From a checkpoint of a small image classifier.
Model: 40-pixel images, norm rmsnorm, width 512.
Training: muon at rate 0.0023, 40000 steps, batches of 128, held-out accuracy 85%.
Data: trained on histories of elementary cellular automata, time running down, 147500 training examples.
Rows from block 8 of a small image classifier, named by matrix and row number. Rows with one number belong to one neuron. Each number is 128 + 24 x the weight over its row's rms, rounded and kept within 0 to 255. All counts start at 0. Numbers have three digits each.
After each neuron's rows are labels from the 100 images, of 14976, where the neuron reaches its largest size: "top examples" is what is common among them; "patch colour" is the nearest of a few named colours to the mean colour under the peak. Only what is clearly more common there than usual is listed. The data: histories of elementary cellular automata, time running down.
# u: gMLP up (value half) (model.blocks.8.mixer.u.weight, 512x512), inputs 156-207
# v: gMLP up (gate half) (model.blocks.8.mixer.v.weight, 512x512), inputs 156-207
# out: gMLP down (model.blocks.8.mixer.out.weight, 512x512, transposed), outputs 156-207

u.428:093145134117115136139151110110112138152128109157133080107153105158124126153142161125124087118062181181125138123159158122153142152116105151130088139097145146
v.428:113103135127098170093105150117150105114115160120116164128122144124115139052130162117163147135094135140130102108126092106129143108099146112147152148139138158
out.428:113144126120135135107106128138146123095163141130171163144130056137144132171153110155113084130125140117124117144110141146108101112131094154150142138113126129
top examples: 001 turns on
patch colour: black

u.132:099094173157161156134114158127116094148151141163159132135144158133106083138092132136127129112119134091097129143084097137155159104119130116122182133138142182
v.132:091108165132111109138120139105100088142098121155112106091113114144177117095117102147139164113103153153116107109117110121145147122130118120143166170138175147
out.132:150105134169119124233140153098136132135102133144154117116124131123082151144128138126179137109120131162101111099121152178110134148117145143134106125099126121
top examples: 011 turns on
patch colour: black

u.170:158110146114096125138105140093118118080128116081160134107142136148072091106065135138101111127105099168110161156104097162104143137123122126155139104116057117
v.170:085096091149118111150132141120169077146115121085119097114112103070190167118122136132156065147097114164150144155128106185116109139159097156156127117112145120
out.170:126130115147122124118139114157110127143173144092109156130108090125100099131129138186118130106124081107146110127092114146130135076143146123129097162155105100
top examples: 010 turns on
patch colour: black

u.473:152158148109127118104175132126120132150162109101124062110121111152111119155140143142146139124121112149101140121114099155109123132152103104117145126093104125
v.473:149110149167107117114117105162124103138147127167120154122096125111098075090132153122134117105120162141129132103112139118123172154127147172099111152093145158
out.473:097130125118162133127130134109111163109105114170151138136106130111112139056049150069124152117144122099122140140139123109179093179129100116103161132108111098
top examples: 101 turns on; 100 turns on; rule: rule 56
patch colour: black

u.311:119178114121135118155102133137127162139125105098138148185116146169171071119114147122118125156154118110121118124148146117144173118115148124112108159136098122
v.311:076131132105105080076171099092084115142146101140135103117120062152135128138135101139147125089132161136100119132156135071157082131113123158135128143168158136
out.311:126121109136093107119172159142109093136141123118151142159122171134115147127109152165156152115149087131136151089107092129158156126160108114115099207138126125
top examples: dense start
patch colour: black

u.54:137166138137112119103131168152098088126127126129154084113087082075157149138101112141149093128134152131087158130167122145114085128113147112136105135140118107
v.54:109128135101143119172149151173129146138175101116121130158150121088138135140132117141107140116105128115153101138147177098064140138111141111126123131096162110
out.54:127139142160126136103112102154106106120098202158163173098156084098128128123162100166121141123109178147153139149132171119135095126135098163110106132102107135
top examples: 001 turns on
patch colour: black

u.396:127159143136078093135153101142150121117131090134161126152119100194135091138128131170126130127112092137128138092114104109126103155075072133122108135108114155
v.396:150136175153106125125132145110140113163112093112146124136161128112113150116111129093113178129138177114140149194122106104125108089102095122117197135159139125
out.396:161145112153153132128147148136186099135143129097137093127143160147146109149180141098133125181166151142134160163081139139129113091082150148118109134118132130
top examples: 100 turns on; large cells
patch colour: black

u.489:095160118119140142112166082140131140111124186153118137133111100099103117124136083150109107118063132107119173125148103103134111116127111111151131103164123141
v.489:154124153115128170161079183167153121132103080102141106149121194125098097100089136111117122123095124152109138113101095119107106162198139153095096130134171137
out.489:131138149118162132140130128082158146112166130167163138138145073155141144103117154140146147097141099095144123130147113097127083093126100117131133105159086135
top examples: 010 turns on
patch colour: black

u.375:146117150118097141093130163089140132126144143160091099125178123137102135133137128174161103121121122120068149094130177156154122139136087119169122115113091164
v.375:096158105118093103100118128097113135116165103144103123150130120102144173154147125153122148156146106157127144131125134156094146085110140134142144119110130164
out.375:169111133141102122091118169145180147158142148172153103132121146150156121162137143096149142139141125101161148114100118162173115134093113134154085127173124122
top examples: 100 turns on; sparse start
patch colour: black

u.326:145149119110079170150123089120141157120150142147132115099103111119138132092132149084116158116099122127147147128131105141147117108126121159156175132118147148
v.326:123157148108075115199150092114137103117123122158134141099134121152139152124155113140098093099090126144133118135049136105115103122111125132152148142107140152
out.326:098141132113116132140164151108119137103153131133158128151141136102128127126139146177150092125114116133107125134155091110132145142139171101146125093093131179
top examples: 011 turns on; 010 turns on; 110 turns on
patch colour: black

u.26:093160134121151157112125082143094147089126167174119152092171150137100132136137141148085123158155120146137100096146131134165153125119145118140172149139139146
v.26:119117101144102160122166139095086103120163153144154102136122143151101162044167105119125135130138148176089140107120119115148123118145141021157147155073122129
out.26:112135113093153107129099107110167118148148188126155117171099173098122131118165110116151135130081114109144112147127148101066119131105102168115118106126158167
top examples: 011 turns on; 010 turns on
patch colour: black

u.368:126167126146086112157097137122139095137103181126142165140130184121134144156120128106096081148121069133079114140126168161123180112107141121127161134118114142
v.368:134147147116119097144140117141110157126126093131135123140134120123154133137110125089127130163137118115129136125162153139137144164150125130125147157127074127
out.368:115125138143148073158121099141120146102148159117162170142141091124116080104114170141137105124096106149133146121065135149159137090152115121109133092110126132
top examples: 111 turns on; sparse start; rule: rule 165
patch colour: white

u.107:096129156105127137154108109082159117155105118161108151164113105135141101135150131127141135106145143115109133168127107148118138132123141116138144101097116102
v.107:172117109148146139113118095110162113114166109149089181118104141117105119095094145045099144112161139115091110152133138149152113139128128105094129160099140100
out.107:151147105176131134163112112158143111096105126099093119104169140130125091137106113182116142119162142172128090143146130117119127144158139138137139133157101089
top examples: 111 turns on; 110 turns on; 011 turns on
patch colour: white

u.314:115137134125116120146147143131150160098146154137167138117102142139104164106136108087111106094092136142150118105111131100151126150126150151149109119143130117
v.314:163126115122171112172090129134113134125129100132141114090077077126132125144103144098122155159114141104127172119120124085114167161129107097112147146115081114
out.314:115138111100152116136165137158122101141121088178143139124095207092159089158129102070129115121106135149128134109113106116115172139131151128163116135094128128
top examples: 010 turns on
patch colour: black

u.411:111156114126103124144205130144178133116140128107102120134090065138127160150146140143180148160114143148114135167122122117151101149117131071202173117125114136
v.411:139122117098068145126122146153139118126123129134167158095112130115094089128063144138092103140158118155084150112102146170114140147116161115140160167096145117
out.411:112156131127184150101158116129153116155113160098110138167126148182106121122125184156123118146155110127117147154161116089088129107102154116159094123125126098
top examples: 010 turns on; large cells
patch colour: black

u.125:114138164126139139099127154092110138137106102061105148121093125182131162112150106136125145083118129133108114133142104140142127169162134110136073109137126159
v.125:118148137115121113114169141087150131160132143104136107156175114127139088126151112124101107101146135165129124129144156139096119123140132169140116119111150169
out.125:100166090082120130120185133131137136136155068120134091125127149143145174146140129120126149121148113119096120099153100121092163130105126153110135142126103118
top examples: 001 turns on
patch colour: black

u.454:146163146106118094110147106141131138148166134133132144102158134153191140143091120113133113146123168128112101116126153141136130105168114125144145163125161100
v.454:137128118139118148140144110118100145128102110136114173099116131122095093041099138110144156142134125156150097140086144156092156154110087130141137141146140095
out.454:143123143157156128125134102126123119097099125105129088129121072082156156105153091120160136161138136149099163115138078123112124072126132142146106128133108138
top examples: 100 turns on
patch colour: black

u.388:126121073124120129112130120108120103098160135127128139091144090158136105091105126123161134124083157139155195105131119147136168116088115109124158156097099141
v.388:133122120144125153157120073168108127129137133082112160119115153098147169120093122130161167109126125151147112104132128153149118092120142151129073155142104093
out.388:139092164158093144118103121144141111124114132106136118130140138152107127131112102116107143090129120113128088137110122105140109158145134150130088161115124135
top examples: 111 turns on; 000 turns on; 011 turns on; 110 turns on
patch colour: white

u.29:117147117128142115114113114106108095143109153165128111092081119155105143144170119090114120155159158097116146130094155165108109095141117138153133167150129143
v.29:112110084157128103103121115094143130106131152138166123109160151083158127165128092160127140145141149131139189140126088125131153155118129121144085088136123167
out.29:143140109121103093124091114134188113154119139145110128116144105125129129084117133157150135126152140179151186131123129115139104135089078164115140127097129141
top examples: 100 turns on
patch colour: black

u.337:147148112120095148128132109121126141125119112155142112103122155117157121131142128097110107124118124103126198140134150129135148142130133157098160140130099160
v.337:166161165125141114098082132175121136155133132121109162130083155182114089118130134096086130098152108112132105129103122103092121143160163136173099135105109132
out.337:137120137108163143114162146188107125113127121144138139096117146109140151126163148098127141116121064105136109143105098113125127126152106104129123134094146156
top examples: large cells; 110 turns on
patch colour: black

u.9:082137114094139120143146102092123159103120114195154135137103111112152158104155150097138127145131105121088090176161158096171115139127136098096118097114130127
v.9:082093115151142144195110138146120127125132132121098121124133175135139109140118098083099144142154125177164128128119125141138109109139144084117065089133134116
out.9:171144151126136143130129119120163123171105141144114145132170084139134139122075152142084154145128117163156104147074118156137135129099147143132148133090145124
top examples: 110 turns on; 111 turns on
patch colour: black

u.133:103117141110130128131129144091152124137118127145149109105121140138097168127132104139078127126105132127100182120134106139144100116105113117118101139171110109
v.133:116133098150143164144156053086088107116168114135139132113107120137135127148149140157150126188148136114093143103123120145163123115118154033091178140133140113
out.133:130139107135103141099092144115167180163123173103147120113095135118116126105100109158115131157146105112139128108126112151126128133104080150129073127173101103
top examples: large cells
patch colour: black

u.345:095116093148152136126124140106137163109136128147161117149123119167122140113109150175145095167120128134152153108147101103118120151131121085115085112113126130
v.345:122138140095152130073151131166154125117137123111108111127128102123169163161117175109150139124122120120097185134096134125122156072107073166128116140132079121
out.345:118123130158115126174144174080134152126110159138071138157092148146130118139119126171127116116116117088094127170079127084099116134105134124086111124106135151
top examples: 111 turns on; 110 turns on; 011 turns on
patch colour: white

u.38:169143169103171111106149125108149120159081101150113073087120097096185099141131121135101146146120136144091126129141095130149128148109108138109142130129134125
v.38:134077115145151148129126108121131171128129127158100143139062137120074145056093126114127143097132114120137107154135096157116104167119131138120154130162129166
out.38:140120157156111155072137123141096121121104154127143147121131100134170144171125085147167091122131094130143166179117084093075135123117096089134153109099130119
top examples: 001 turns on
patch colour: black

u.110:100160150150109180128117152099113143118154153131139134123159121095118104146134135154125156085114074093143147125131111107119117141129135113130132079095126161
v.110:114124132126131113136145142135087093152142104108154116144134139138147130081141146131146123128136122157138114107094113122166131135143158176099111173151094126
out.110:099157153142112170112108107106145144146167144120120147115130142141173147119128102181090151107158115090097105096154154115118136143127132124132075138128139124
top examples: dense start
patch colour: black

u.27:103111149102137121119114143115120137131098111134139131134121141138132144148120105110104123129108114113109062158155132114174108117177119115070167153132122120
v.27:093102168122126109125085105111102159102162134122102169088135123129088132044154166091127147124122101117086149115134144137114115114186174109180162134139100103
out.27:114164130128085159121108103120145111145123129148116148132121118156140140125126066133091102121104121073153115126122110105147136102135149128081134139106146115
top examples: 001 turns on
patch colour: black

u.358:157127119108137137129089136104157117119107161138133116128142140151117152115113120116118122128097120182141099151112130122136159176123103102138136140101127115
v.358:103137127139160112149173133106131092123136127132106110137129094105139158105130140149110115131122128110139171055174142136150109096115111097089133138167104123
out.358:148157129092153102109122088109118102125137136148125123164098170144134151110149183154102105147130111108134144102119147138173103108116172122161126146116094125
top examples: 010 turns on
patch colour: black

u.346:114139126127154133128120103098096112109117104083133107170139141103123116115114196122115123148152136139132133164093136169126129116142075166099152168170135165
v.346:133094142133104136151108127103141150104118142136153130117081127149137165143149110110207107087134133133119125139133132114132064099078142140104129114133118150
out.346:092143081155149143159121116129155117134129142141091124067096143129147119116158135067126146132110085160119130065072112126143170138175138168131140140146142106
top examples: 111 turns on; 011 turns on; 100 turns on; sparse start
patch colour: white

u.466:092099112120127142155146139121116109090155090121151099134132109101194122101122124174150125091098125099130156191179131080085125141143153119104112117122120119
v.466:071131122108135137143074099132105119153132110120103094138127127186137080142174142117090123129152140104111117110110125136160170090099154131106149110132157109
out.466:156112155135108121164108139139150116147149141087135163138092136154107124129132138067098176117091133091130142120147110089144168128131145146118181152139120113
top examples: 011 turns on
patch colour: black

u.376:161162147114084114164152121083113122164149165145144146181149155164144083091132146140145117167089102108145147115124124150113137113128175120128147150120114112
v.376:143101135134116123099103089158120170137152156143137105177131145114144126136159128131148160118182094179132102132183139160140125152138167163118128112130082098
out.376:125164132077155150110161151116071133117098132163145159144125128122126121106137142160104133130159136099132136112145077138118145124121102128187181132130131123
top examples: 100 turns on
patch colour: black

u.331:108113128121115097123135108130114117157133131118109141076114150121143168097094140082152160158124112130147119127107089131183114128116138089129146114131163102
v.331:108143127139134125106111105168158130105104147135104136128093130142173137104119126153120184088086127127110157083149128145116139114108111131168095134129103121
out.331:127131169137103123150118101103086127100138130126153094131139113173166082154076143089117103156133135151125134119182088080122115133143145128130146112114109089
top examples: large cells
patch colour: black

u.195:120170097156116099131127143167164122139130149136131147103092107144143087131124132081113079110111095124159112086126138097100119118140107116157161137128147101
v.195:143090124140158097136159101138071117107120105134158135123135143151140145124109139120103061142139126137111142083141148091133113154126110102149162133164130104
out.195:113120145141094115079151121143101139134114085116088120158116100141141105092135108093107105135115094130140115157116111125173095127098118065155048154098121159
top examples: 111 turns on
patch colour: white

u.144:167154125116135181153140135089131104102117122145113095138066119152098125139157161060153145122103103138124112185125115104135152101104150097103113083141101125
v.144:124172122132122124159140102139146114139132095152149060107166113099103100117119127098136127120152124074077153106139125128087085124130115171101127165109136140
out.144:126099113128109187098105141166101077143129106115111130140154096161131147118103175125135147153120107145107104141147122078118133138120161125110145102141133126
top examples: large cells; 010 turns on
patch colour: black

u.83:109084086097198114142120119116090155132115124140138148153138113126126183132173129170122124145161130156076113101108128102154144128172164111134141113181107095
v.83:117097128112149149068111142125148132166101129135142091158131142176149130128116126158066166117164106162128108110153136134094118174185130123120103161108077182
out.83:119147140131175130132148137107108132127127128123128177129155118128132150166142085171119119148121150133130078107123110140099138104165110079137116079169110125
top examples: 111 turns on; 000 turns on
patch colour: white

u.429:185122155113122130113126173161111117119106135114059111101131096110152123157122120134126113124100163103104137174125157126143083133124164128106167148138179157
v.429:145129112163147111120152134115149113125107102105134120156124115145119109123131104139095163127109117105160151105154137173170137149147137115114159165116142140
out.429:114134084161101122073148138153129151153146153089129153143141086141132149147141151123112135133154109135136092119130144124102125175134150091149094110130068146
top examples: 001 turns on
patch colour: black

u.129:102093161126138130134132158100122153140078139135136149105089108136121162155125126108102155130092131171076135128149149151106114173124114125109134154136104133
v.129:154139086112102113150117085114120107116122089118183135094101094120145164160108141137155160146154146151124146130101161146104095158104154107144113141111117149
out.129:118163113140125147162099129104142095155137125192097092150147157140150107151123126088102159147108106110175088129131141122111167128171099117084126148131123110
top examples: 100 turns on
patch colour: black

u.147:096138154091168129155134113094168122141063086139093165141165147144135139135131100168177108152149132130055158120101103107092139104139126149118117111134147128
v.147:126150165154173162104125164133123145127119128122122095111116144129129136119097121090146125168097118166117125117083140145099141142072112138145101122108146120
out.147:110119109104137130141134124117115154128101162157173126081122135160138135150123116119090123120094083119125111122075089127149148160115106094126140164155127125
top examples: 000 turns on; 111 turns on; 100 turns on
patch colour: white

u.367:108115124158108134142133175129151116129150129144151116148135117092156151133101113113144105139129172126129134136132091142113113102124140189136093109129122137
v.367:093106152133149115147110155156132156135141085166115129168136103151161138131134123153096121135150111157139119147098123146147150141080133165117080151119115112
out.367:162123114119154135133141079125108123095139146109115167120174195163195145117110116112152083172093127143119141149112096150087121138082145100112116105145103151
top examples: 110 turns on; 111 turns on; large cells
patch colour: white

u.117:152112181163082145094151149135114137097121104079161114091165142135156105121067141147140136107141112165067201109089128137137149108123133170101163134109156136
v.117:139108112125146121146161139095070107108099133145175131116136103087161129115119144160130128088120086105186136143183141118117138130129129177176166124112142138
out.117:114082115083157133139115103119132123143117119140101166145163130167145140176098097122179158173098112129145140097090097153134140128109174099137112149111123134
top examples: 100 turns on; sparse start
patch colour: black

u.41:140145114128083112103088112076130129133134160207132105125094070129142152113144122120108151115090131121112143151118126101119138119137135141117130124135095131
v.41:159113081133141141142109152092157119147109134125131139114130103092120111164157129159129140112103142140112093132121127135199125126100117180123122132128119148
out.41:092118098106137094139184125124170127115122108087134155119135127186103118150135162153141138116119098127168136095098127163167115172103120122139145132139162132
top examples: 101 turns on; large cells
patch colour: black